From a checkpoint of a small CTC image transcriber.
Model: 15.7M parameters, 64-pixel images, arch vit, norm rmsnorm, activation geglu, moe top_k, num experts 32, layers 8, width 320.
Data: 48750 training examples, 16.3 epochs.
Rows from block 5 of a small CTC image transcriber, named by matrix and row number. Rows with one number within an expert belong to one neuron, the router's apart. Each number is 128 + 24 x the weight over its row's rms, rounded and kept within 0 to 255. All counts start at 0. Numbers have three digits each.
After each expert's rows are labels from the 100 images, of 14976, where the router gives the expert most weight on average: "lies over" is the class under the peak; "strongest on" is what is common among them. Only what is clearly more common there than usual is listed. The data: analogue clock faces.
# router: router (model.blocks.5.mlp.router.weight, 32x320, trained with AdamW), inputs 54-107
# gate: expert gate (model.blocks.5.mlp.gate, 32x80x320), inputs 54-107
# up: expert up (model.blocks.5.mlp.up, 32x80x320), inputs 54-107
# down: expert down (model.blocks.5.mlp.down, 32x320x80, transposed), outputs 54-107

# expert 14
router.14:170107167118155150071094156116147108097107176159106103145126169123103155158146090138161059134076112136089105155132146149090102121156129155125112147160179126113159
gate.0:106123141144133145111108126155125109076152142127105130108092134110107143166148141156110096133114126133143125082091113116156138162125127123083143103122123107173148
up.0:119175141140147126136163146123120172165068158141152146107123123169128105149159126063138119132136137135115084179101117143126170104112127158160141128124136132127098
down.0:110143123141130141190141141087095141139146124109156129167139113101159136147149109162132114142106105116130159148132138092140132142164166178105138128147088093118156
gate.1:136099104119127130088159115144115143143133145068125078159107120146108155142149121164122155108148157162123079125141156108136143132116128123126168181115058103115147
up.1:129107135099099138094146123133142158127141152132109122135135145162100114149143116130139151102137177112167113135157135097152164134107106130124121167098075085147095
down.1:142153188109140156131109132121131131115142079138137082118150159109130129137121102132150141086130138116109109161127107150112148120163106096117110161119067096161105
gate.2:142134148106113134121082147104113135147103123124118161146145126090098117122132130137100111124143114128159148075158130138109119106115123167109099122155142112087149
up.2:127131135121129101147131108150153135105141149098118099119103140131152124132122135138163140131131148140097101125117117117162123142132118109157154125103149143158117
down.2:150155125085130152124161144119119133141109142160181128148127124099108102139146168088105083126093112148139129077146116106102133147160145100125147133130121145120147
lies over: case
strongest on: minute hand past 12; minutes: 0 to 4

# expert 4
router.4:160143181133173157113135098107148104115094139129090125116131174145094176159125080111131078114104118124127111120103144166086111125148092143083159130170145173130151
gate.0:099117109145152106127145132102162149112160124144124136116117152112137080132153122113155163155114153120114106127081095140128163152059113105146141126118141137116127
up.0:137119120142133098173128098120152121115111096160123173148127120096110108132140152115111151135106114149148140144146091196125131134098133113153114147168163087123130
down.0:118140124126137133142141113141140138102083137124105112158125121165098095190128133109111129118115133153101152157102143139149143107135138131088102185110169125128115
gate.1:129143127132114129121124137164129093119156113109109134169135059152117090143120166198160163072126127141127135129173131134185153130137133112149120079125162119144127
up.1:142103135115163082135094128104100129101097185181123104146118132136132125135145102085133117181148118101122176148120100103109114157124110160112095179063099115088131
down.1:069114157146138114128123157138159157075151118108121120086115120167140137185136122105144121102145129110104153128130141119134126110114152144129112079132118143112119
gate.2:149143164137130134134121135109188172140122131123131132098144117113135136121101138146160104127149168123107151147157090158105121123082125160158089108079093131130105
up.2:137101081133147169108149133152126082106114123123170128139111145114118113117114091112076150167139127140153109121122147134122102132123107122128154120183206108113126
down.2:113129134075099123106064117116117166156090110145127147124148110124129134126129103174168146101110170108137167131095109140144083159075141132140149141139120132144138
lies over: backdrop
strongest on: minute hand past 12; minutes: 0 to 4; minute hand past 10; minutes: 50 to 54

# expert 13
router.13:143110145128112177089106115108104111106126145154120110166107135171104164126166146126150115142093133140129124075102149115126065165118128145098143160150155107173131
gate.5:154123109117167141108147139116109151100140118139129120110112154097120120113141142125152119099147109089104138143146136141168115110131171131122179115106101097132187
up.5:132127117117192136117128151122113143073141113131135134113106155096109109103122127136147113127156111114106137148147145130177098116124165127117190108126126097156160
down.5:094161141150166123118084085145121112170157103146138155136142130157184117079163089137103096118124164168134138122135118128150123115113146103159127120167106123118111
gate.6:118123150140162139132127107144161153110100092088107101126142115118112128158105118133109107114083146102117135107152145133104139159152107140125094112104134104125118
up.6:155152117120086148112123169121135129148164210130150133100081144149131124123156180139154137093138119157134143119129139113122096122109133123117141128108142149129150
down.6:087107139173147182139156094116082107152134126106150122097114134111097093130120114126130086135159104147129147141140151113117140146093108168118127094107125133118059
gate.7:171112137111098171134129105137138098118138094148120156122118172123121128133134147099131130141131155170138107138134196165127127135103119101154137127104107167116156
up.7:063158117157151096136101119105104166115113151114132081120129099098133121130111115166146108134110122096104166117111054076104103126179139143093125134151137104138122
down.7:096148163100131149128107103094150155112084160107127114128132089128145145154132112089120108128096151143123080126143143107138118163095101101081116053165138085139124
lies over: face
strongest on: minute hand past 11; minutes: 55 to 59; minute hand past 6; minutes: 30 to 34

# expert 3
router.3:138138169120148144092125092132130126092097135138110134092128165155099157185125095107139088109086127114125115147112146174111117111143128131098139134175135158144144
gate.0:160112158141145105104106101120165093115103139154133098147131145120125143125125110087107103187101135124095139188123140123149131081105148115194143157103096144117130
up.0:157102132137144096087121088130140114133087116160091121147107120110139154140110103106106082157110135133109125206160132122135122113132128094189142152122080149125135
down.0:097112155172153087142100141143117113127135128118108134120153091079167137151112141112104142105122108104158117147119111128119102162160117145089130175140116120170101
gate.1:045095100141135115095119113153105134105134126162112129109099125099101107161082112114127076088147132100092174121121115140147098144121110150117118099103145098114130
up.1:129132082168148105092142106171137142112122096121097152107120127161114112114090105151160121126141142083148121130141154151139140115135089168130154075110135136143129
down.1:140145134142098146099107147088152142136161126127085130101111161115128150152136132167146150143106122164147074142117131166094143145117103151143145171105132129136122
gate.2:124113101150140138138160143093120128114119133153122133132156144107130127109133092157124168136137121122136112145161124137099163129112147134159112124109165152104118
up.2:134157171114116128111096118164143136126154134120138139144126114128126140135106171073130148105115139111125149109122135128192115144159085103088127116139101074153138
down.2:107147102152154156152108099144147106131127129128124124137146146153120114142096089086132111111115080127138131133171170131156131097146124111113137134124082175102122
lies over: face
strongest on: minute hand past 8; minutes: 40 to 44; minute hand past 5; minute hand past 4

# expert 18
router.18:163140175118146158112106104126154126122084124128131127104130168160098172166133070094132088105112108140123098132110146185104102126128090149086154125151146144151155
gate.5:139140108160139164123092128102162120139138137100122129122164107144186149138111141124115099128119091100126146149158159156127118153139140148102148083086107150163154
up.5:125145124132184077133130133137101104115080096132110126162136113073113174150114144142100126131113124135179110110116122160122123097149165103111096108193110158170134
down.5:087166185112147103135097101126130100168141126143125171149149127135107168153098112086146096124154108156162108170115123130092128117131135140120101110140147137163141
gate.6:079140145149179149109096128087144110144122107115157131121096101142180144079102153159134127116102100132106155173179127134101147126131129105164101119090091131153107
up.6:103113120098135123144120130081117139108131095120173136102136147114138136133109122080167115171134179105130090133129123106118094148174107157155156158118111167107145
down.6:109141091119150125155131170169135098113096119146115105098111074110118094117131084112141142149111104113128061144176133116190139146135153163120100143167167144144108
gate.7:056129139119091118190097166127095130179157132114114132146073125103140144104125085097144148112148132170168135127148177125108132153116153101091071107159116133103125
up.7:073148070115151112171079165099125162158141127195148161146122139100143156136122112112105146120139115139150170120144104131096107165140126135116093121133171130084154
down.7:127105103120112131114145144144142096115134160165160104112106158140120188093155156141175107115126148092147102137123073124124179158114136148139126109152085160151116
lies over: face
strongest on: hour 6; minute hand past 5; minutes: 25 to 29; hour 5

# expert 29
router.29:170137180132129144097133103112153105108112147133121133097137172159094168170129065094127071124111123109131095138122152166101100129114096159111149116166144156142134
gate.0:139130151154103149098126107129134145105160098123124124095090106117150134171181165140102173117109149122117165109121180163104157190157109135119156117169088129164095
up.0:140112125127102121110152116134116111141139107119124113108063147111126099178132147139127115126108159134088145145136206144111144141114121119128132115154076125166099
down.0:106092110090143169099142138111153120175100120148107126169158115143132141168154169101114114125071129085108184142121116160133118103125124097095161116137145121104123
gate.1:162124135168105139135101137119159107151156148090051176124141134107136122139134111038135134122103137145133121114160128125125180136143127145108111132083095102134117
up.1:161134146171105132138131125125140131146154136087062171129144130101132124134133118039136142117094141144129122097148125116121176146153133126102127138091102099148114
down.1:086152097127117120116098134137124108094179115109123134123113106094183161146081139170156180198157137071123109120123141125170145131139116125122124141130115097131095
gate.2:079125092155154158126089139088153107119177109116155133108161108118125109139152116147110143133141163136122123105137134131125117148133112165093104147114086118084134
up.2:107048127127138133145082116157110138127113106146113085107082115147142146123114150124110179110124160097126139141155120144140124090108121133159143099179139133140093
down.2:155154152088116114138144128122155101176099106145098086099096110160090158158102138113108102148126133132146099103116183113126086139119152105105169113130145157151137
lies over: face
strongest on: minute hand past 1; minutes: 5 to 9; hour 9; minute hand past 3

# expert 21
router.21:152134173093144171087118119120127118119068136129122105112140157158075151194125071105129086110101108136122110152129149169099117108134100145117149130154154131139125
gate.0:076118127092161145111143183147123123114104130095077123118119114123160096138131163156099102118132138157113101118105144114116138153110136189115129151132104117143112
up.0:121169138142113158161118093113136170117160136133172118110132177108084187114125142117150146130105137117139179119153122151128123152130109092128112093106151163122144
down.0:103077123138125103165154140113149104167106108137106118139089099106119151151140112137132116106113136154130118122172125143055153082137133178132135141144143140135125
gate.1:064157141152133152173107126124199125149146141162130162134190142172156113111103137174102166135122160144134118163092124120146120075128161121125148132150140134104086
up.1:151107094103132102100143148150102136104103115088084105140076117099117121175137102090113100122113111117136110099157131138120160186121131158127113115094137126150135
down.1:121134102106140117129132153158120119123124145135155126118110152124170153107175135166119152131123109143123142145096105090086098140172096129096122108090128101146099
gate.2:139137140131159159087107128148144158095140081121127114123154079121094149153145127156078152147133127108155113130127138176172147155115094139089125105146157147119131
up.2:107123130131057121159134133115134135142150151121121154146120172174179133139160115095177142140117138130124124154126118078103128116148117129170166167100093125142138
down.2:115115149128117085119138110095132151140119149115133109133135157118124091135108082098150115124118088141144116126143125143094129108102134160130105162090130123122115
lies over: case
strongest on: hour 6; minute hand past 9; minutes: 45 to 49

# expert 22
router.22:135103141123145141098151100102105143113081113152134132105120122147104167171125089200141070109109123141117112166158135139125132167155095154111165107109124159099126
gate.0:149096161123089130118159154149093178167151075103116126140094115137112089146153100132127112151122115125141163170109146099130136139141150146119124118192141133188094
up.0:102150140149148127146106151087184118139103202158112104094156142124156141115119121113120145097119139160123094061088096131135143140117087130157116145087150139072151
down.0:088164159113163084190133144113112126178061139128092129143087152102156141094094175163123118113133103102153121134140116110093141115141100158162110131115128130148127
gate.1:140128108147120159107109129074155116111160147134101123113090154160138114136114152141149093147100094111090153141106129107084117096100132143107124086130169129123165
up.1:107130154110146083128155135139098141145123104137130136170177109127122110111152130129115161116143162160164115124135135151152142127125122096157128180094091092133087
down.1:102033141128147127133139134141114137096084188109114130094143126100095113122137086137101122122120114170106095155170087156162117137141114120157101145087119118144133
gate.2:143150110125135135131135110132139094104067119104127093112110148156124100084130140133156113145130123122118147087168115093131103094155122135131141141162161137105140
up.2:118143137118136106141123135142138149120079151115139151121104184150127123117128156103125137120095132119150081128149126129105108076155144130170127147135145092116141
down.2:073108146136129137125105140126136138135113144135133096143121104113128142156130153123090129133178174139098114130134130158107152142090120144149144103132129100119124
lies over: backdrop
strongest on: minute hand past 7; minutes: 35 to 39; four ticks